{
  "dataset": "drawn branching plants",
  "image_size": 64,
  "tokenizer": "word",
  "encoder_arch": "resnext",
  "fusion": "cross_attention",
  "decoder_inner_norm": false,
  "decoder_cross_attention_every": 1,
  "muon_scale": "original",
  "nesterov": true,
  "lr_schedule": "wsd_sqrt",
  "final_lr_fraction": 0.05
}
Rows from block 9 of the image encoder of a small image captioner, named by matrix and row number. Rows with one number belong to one channel. Each number is 500 + 25 x the weight over its row's rms, rounded and kept within 0 to 999. All counts start at 0. Numbers have three digits each. After the name is the row's rms in percent of the matrix's.
Before each channel's rows are labels from the 100 images, of 14976, where the channel reaches its highest value: "peak on" is the class under the peak; "strongest on" is what is common among them. Only what is clearly more common there than usual is listed. The data: drawn branching plants. In brackets: how many of the 100, against the usual share in percent.
# convs1: grouped (8 groups) 3x3 conv (encoder.blocks.9.convs.1.weight, 216x27x3x3), inputs within the group 0-26, a 3x3 kernel for each
# convs2: expand pointwise conv (encoder.blocks.9.convs.2.weight, 432x216x1x1, transposed), outputs 0-143

peak on: ground (63 vs 16.8)
strongest on: two-way forks (74 vs 42.8); drooping (54 vs 16.7); leaning right (39 vs 16.6)
convs1.101 106:542498523487504541517529464483521508513477470521502535497480501508504523498489491517522485522507503484507506493493493486489472505508522467468522424459508457521484535573494485496492528519538495491468507508488494490494486478478518484496497497509502488503489488487502492513490505524486517479523514492510491517504505493466475461479473515473486529493539482456505521485526462536517530509514508492503502481487493496490500488505515499519530469485479490473490472486477439487499487513478509491505501534473528504519515508535521528632469428509478518448509527518504511506516561478498491566483494487514495455529517513486496550480479489507487482521478496516532500455514584475483526472497478485502527483491426480459499461506473501503465514483530
convs2.101 110:450495472497504491526498500501430498520523495501507470521481498468472509474502519498499497476492498525504495459501497513493549542480483448478504491546497500487522552480497511531453481519492522564504519498479509407528502516478549504497509485502466520506508472487485545504484479496498464490505474497505490506497490483474492488495553495466481474517464488518468496489497496490546472502485494492534478484467445484509513538524538505478536

peak on: ground (65 vs 16.8)
strongest on: wide (100 vs 16.6); three-way forks (94 vs 57.2)
convs1.160 103:481491532498510528505476518498497493501500515506497501497467503475486450528507537491487442478497494508516505513509513503479517507500486495490498504498514513509499495453487541495480485495514491484519509496502491496510497496499506471485527523538493467496476488485507486494489464447497499483491466501501485494470476487490505486455391492534519522487546541498487526495485504483495492598574548481498517515477486568649555474504548475480535500484497529506487493507511501525532459482512519491516486472506519498484465501490535545506487510545502498527508527521489481504520514495497505498498484504510482517502439486503489514513503499484461485500482494484486476513517488486487471490508469506497519502513525508504515543563531504477503508529485
convs2.160 121:538501496523476494513517501510534474522539499552480487474500514506494453509494499500470496525482497493523494525491464483477503496469491575519529496497519484497446519512450518458537503495462482480505539531488504487535499442523519493521500503545517590537506463534537499506507492507519544494485501521505486452475483513523497461469522505523500449499536482512473466518485484468501501499511497496535515496524446524471514460487523498429507

peak on: foliage (29 vs 8.6)
strongest on: red berries (99 vs 16.8); two-way forks (90 vs 42.8); narrow (36 vs 16.7)
convs1.164 101:520487481517530495480510522514477482500518509488520502531479490487503586506497439491514500502579463489485495531489507496484506491501494533466493494439596491488490502488506479512438475469518484467473461522556518491477474498507492515486513493480538464491492490510518509498495500487499518539526488442487480528512516481465485505545461485493512540493506498524478506479526519529503495540454529506476513475514484537501515472523537501539522519494513478514505490491506489504492497501484490490518512520494488526478490524478499500505487492491523484507494505481460480582583515428501539501504515520509504515541487488505478522500505482507474509518501527500515506471450472509450543527527486463535547518488484482513522485505494488482463493463522
convs2.164 090:529547474516472492456512498515466457471492523499528556475507490523507506508502525493442501452479493482489494476511541523471471493511493469505500452432499508497507495478471487534502539497518451487495558459478527497485522536526472490517514475530449496515492505516519535517486506519531498514508479486504496543505533508511486514509515494520516501530531494497518548490476525517486559495440504491501511489457478501483501518540469546503496

peak on: ground (39 vs 16.8)
strongest on: wide (76 vs 16.6); red berries (37 vs 16.8)
convs1.139 102:498479482513504499501506480514502509520489507489517492473491449446556442494513524465489505511532492509480467503523486505487515510491508490487499519503511505503493490478489455541494540514532488489476488496482512492522505488478498506509491491489508484507507463505558497530513518499481494523482528489492501473507487525503538518468472459517496514513478515504496516500518482485486501532588608550448540457461526542534590460493568448462515472512479496519501496516504514449497478539474476531526511498480483513490517501500535494524477492505465503482512539539482491488476473537501480492472522485510494479473471494523527496525538497501483511492490495521519509493514496496486488503486517523499518536503510498512516523546552565489516459457495
convs2.139 107:459486526490511503477492483499525513449443503520483525507485526502478457496495504517495501531505508470524503501505501499519517496470467533549515502480489514489518442491527497559501445460494492559506541566496488541538501458458495528513474476494506521547488449502500510492502497485492586507504499491483478486516493485547481525472498531521520490545524516490500490462512549527531512501512505522456510543477457567445514510499463505499514

peak on: wood (35 vs 6.2)
strongest on: two-way forks (71 vs 42.8); leaning right (48 vs 16.6); autumn leaves (39 vs 16.6)
convs1.155 108:522496524505486471481502513491519501507463513508492515464513509488492504564539502479487509488467528527528513516487485505485515495491512520514501502488519503508499481494502477501476556503501495511512492489496496482490524493516480512490488503504537526526486478484502567482496518521534470508568505517515505475485468482517501503504512523505518529491543488489504516480492473496503494460459440528558451485456555494533497502516497428422552509495514496515498512508487459525476509503524527454540505504517485535522457486468473479503506512490498509534520505505467507538513489563490505498492463497508501497529523541524458551505563507514483496483480501491531498495480512444458473461457489509506502518524532524487499499492488508499445464413541
convs2.155 100:549497485489516543540459493509541506487505501484548517474518477475506477495495529495463495482475500469480500544505539480513494485487523543553496513490545497518477506505490517496460508473474498520498469506479489539496514525447505450518527517502467468489507496462503521477507521512496492507491490518527476554510466503492508495516458542497512563539482484512510483451467516481507457504484499459491516493503456485511515473532507516480550

peak on: ground (64 vs 16.8)
strongest on: wide (74 vs 16.6); two-way forks (71 vs 42.8)
convs1.137 103:476495521522508501516497531498501496504540486505497504477478463453557529542515483496500496495488516490512515513496492498507511521505503498499515507509504512502492443498460421556493485496490520504493513501501516501526513506496517538471519503487494564479468526469449467482470454502474476525508525485501495494480501484480515519484499472467480511527448478516507521489527496492511497529490491480472510456482438604465540497480492466476479474512487493531514518504508450561485469511504535497476507519537506527472494491503509482518484503497502516521538445540505459494452498490489481523501491499501510497490463535517515544548461533504473519498474514487495523519489485502516464506499486469536518511475550501496473563446491495442463482488498
convs2.137 103:513535520487494539527507527498528506491526498448541525472476440503488532493515528493492496502481501480485482491494485534479489467517470528502499553507492492482531432535541481467541530549487511538502523483544539520468508474575529491505490469526516473468501441454468526518516500483484514506504566523486507530527468516519504472507500491534544549468548488476543540516490494479495512504511512486510537466493531500484496524488467554466496

peak on: ground (62 vs 16.8)
strongest on: wide (94 vs 16.6)
convs1.138 106:491473503503510491501502506469497497522550499492480494541491585449479511504484446505501502513513490498487498466498507500527503498502514475489482521510497480506522583443545463482565496500478496519488498490488504498487485486505514522524511498490506568443515491498471520503462491473535531468491492474444519449581542499465527520498500517474469506456569475518499489514505527512489511453535530492563483455491509464540553470571480523449492522477519487497524486485528499505513470495487489500480512474500509507529477513492489498531493486489499468505481541493482523498500475494476469493487512509498488490469470488509476467495483476498487505514492481507517511493494535514513526497473468484526467488493515493485487483525543464520471494487491
convs2.138 098:543527516469517537518521518512520488473513506502522435527482463506505489492498470493522498458479495506510497495495427519471491550472512508550515528511529505512485525509509503465498531534477501508494503459568517494508496487541470444518491520522477463518515465513530466489524509510478538486494480487515510477476465498497480466477407484516488513529523490501488528489532538447513500500514476472512519482560502533537490502521493515512496

peak on: ground (36 vs 16.8)
strongest on: wide (100 vs 16.6)
convs1.131 102:530502532514430541487478480513482497503499478493541518505478478510496510498504504537472553521452491487471476545510569508441472509517472437473503527511455515476488505504470506493474501488520556507537521415556501482511506505518494494458499553559495513503482494497503474506481506537538523481498519508497493483489548491490525509566539506475438562484507525495512495467511493495486492495511475501485505490496487489501486506512481494501519474493478503507485476472486565490531498424520475454492493509526490506488507511515545460521498530508520543492475490456501529461501472471458477485508508533506470502495488493533504471500515505518510505480487504497500489508507538533498470511472527478509456492511481505519515499492492512517510505528526
convs2.131 111:486503451561487548444508522495460489525522498458526431492525495490498532497503498487530476520508505497533500505499532523482505511532554494473485474503530495486477493502490471483512476469496503460498509523479493480507497506555518486489506502501456524483501506519494491485512506507486525498515480493521478483491508524517529486473491482556467529469505438460501469472566488531517491498473500514519506555535537508563472515469501540506528

peak on: foliage (54 vs 8.6)
strongest on: wide (80 vs 16.6); green leaves (51 vs 16.5)
convs1.126 105:514489479494494463532475453500520504473496502490522467493498485492490508512505500498482470489515493523497497483461500504556553566439448471509494498487457508525473510474500518486514514542529448476503473496469535440478452514481501490532537512504509467509487506510499519502536503500436532497476550522523471536518465500471548509502529488511500505511506468517515487508505492484470493508508516499501486518506488514468500475475527503520482484525485518537559500542515462525476484472454585422439540491482479495480482519494501452512498542542527462465469474505474463537515500534477496513491527469528503491498514501492496509496506473458510503497483481501497517499509511498549487534506476529486493480495508481516507467519531495495497529499488
convs2.126 100:558481487502500475532528482508490520521533484492533458484541513508473497490517498507477495512522484525506516516510485520493547465522525518502497485502483494493450470480470491552545479502503422499503518524514513516468506478529490490512483496508511501474496496527432525485467484536496466499487508514486495454516495475473482485496538531476481462462512441497490515510514496540433458502501499485490493520511486476543487544490489526490465

peak on: ground (41 vs 16.8)
strongest on: wide (99 vs 16.6)
convs1.123 103:477472517516490498475488487494468507495500505495499515499479521485490501495502502508511459533496539461494497553550578511502492521446476492508467473505520475510513492495495485537481507493484491532514560448517534481487471546485524485462492484500477481495507509505485498528487447503439523520467555485476467527453546457499521516518501498508477474486463476520528488507493506489498515497505512504495511504496496488483507504529499494501504474462499475502489503492473559532478551466566486459485520484479478506510475522495503573520530487457517457466453501449511484500499529478470460475506543509525444515487498510485496495503511519534529500532453468490507493521500475551504513464485513514495477480537442491520478490503497537501478491467480
convs2.123 105:430548481494515487464514535516431532506519507470480487500494539503504507512480506487504483508480493492506503502495487515499497456471535491523498522497478517509495556509486486540571502521490493521509492513475504507439507483490509509483508536516459503477494537583514498501510508511517419480498541501539491513514515505493502517488484510520481551506502570526486528507519531569498526496486487484471500481510522520534516489555577518461485

peak on: foliage (28 vs 8.6)
strongest on: wide (96 vs 16.6)
convs1.116 110:491520462562471506457498496525526521494471506493486479521514515505482504492484508500477480520443476497496502463482502536531533501473482475510480471510496495512510492499478513534442496499486442453455544538548464468490449508518499500485506518520490501512528538484460506545558496521480500483500450534501543511509504499525527486515519504520475512499501517486502516491503500484487520512508511492499462510508513528516487509557492486492491465526487497530535527538465456491483605518554424466485498514510504493497453490483505483519487520536501472471443505456483544509525558522477496473494507491546535504519498501504558517515491508473490491478495519507497465499516518491458483506482518503487499487524469516482506497520511489519529523504492
convs2.116 106:494490516495484501550531497504546507499502511526447460521529555497501489495506517504493516520542502506520500528492472522511494501523536484455495508512548508506471431501498511482516520503510542506505466574479494521491524476499499555503541480515543507515498480493476447529506497493494504469477536520506503448526503493528506502490464528489514485495510531538483517484489577520513508503487500526446468516520519454488473500489542526528505

peak on: foliage (60 vs 8.6)
strongest on: red berries (100 vs 16.8); narrow (43 vs 16.7)
convs1.185 108:495507519495506508520538511484511477457474477514507477502458490553529539495516502513446489473522539513515505474516496468486488508502501482457423552484536469517490481515488476501509483501474520513498530551570466515506497494519475495478468501495437498515453491492524492481516486476512508505515507525565487535479523486484477495466498505461477500531484488447490500448470517501497500470491544448469505516564483522496486447469536518546529474495502466493498503503508525489511509517501488500509507505509524514476509462496496505488512525501522451482522472467529543522528512514498488507494505488517483505456480496446482493499513508484534543436502493552501524467488439511465507465449502513488542498485532480520488493491499486487480493488492
convs2.185 098:492541545546507450525524528522496503479529499491470501512509490476510540487493484513514476504530500529480495504509526506497497494428474530524477506449526491496494481497511512511474531502477487503514487513512499449521495464531481494501463491527511449534511477528521454491470502451526526486519536502474518488454489488462489484483477501491454499498527521509472473516478526451483510494530511520481532550465502469504495526536509517491509

peak on: wood (44 vs 6.2)
strongest on: leaning right (92 vs 16.6); two-way forks (76 vs 42.8)
convs1.142 095:451522521492525485482495502512477489526493530525523516496520505480529601437459451520491453503505512516503517513501498495505496494490501513498459488500501493508486495505497462504548487498466492510513477505525513493499572482483490500479484462495468499450476482418533529477527484485564492555544565569507510478536489493524510519472538537493440571503513488482507503507505498504506489495475521453501485458456527507467487491520501491454524475522506452509540497491481515470474516465507526537512527522521471497511485494478522511502527465518508540523493504479503479475498486522479493487516486517497497502501484480514509562471487505495486517522507472505513502483501521495502512470479467489480494527525478507540481513504524499489504501496525
convs2.142 105:516499528499518488525504518512535432473476513467487512490501523493475498461500521516505526542535492483532503488515486479486533529497505525474502476490494498510513499536497513555500520494532500534499466491455513507472501472495546474499469496498517508485509517479521479509487516485504512519497475535522519509474448515506541514509486541513472424459514489522496525490476482488501463502480489466589504474526521448523478457518494500504537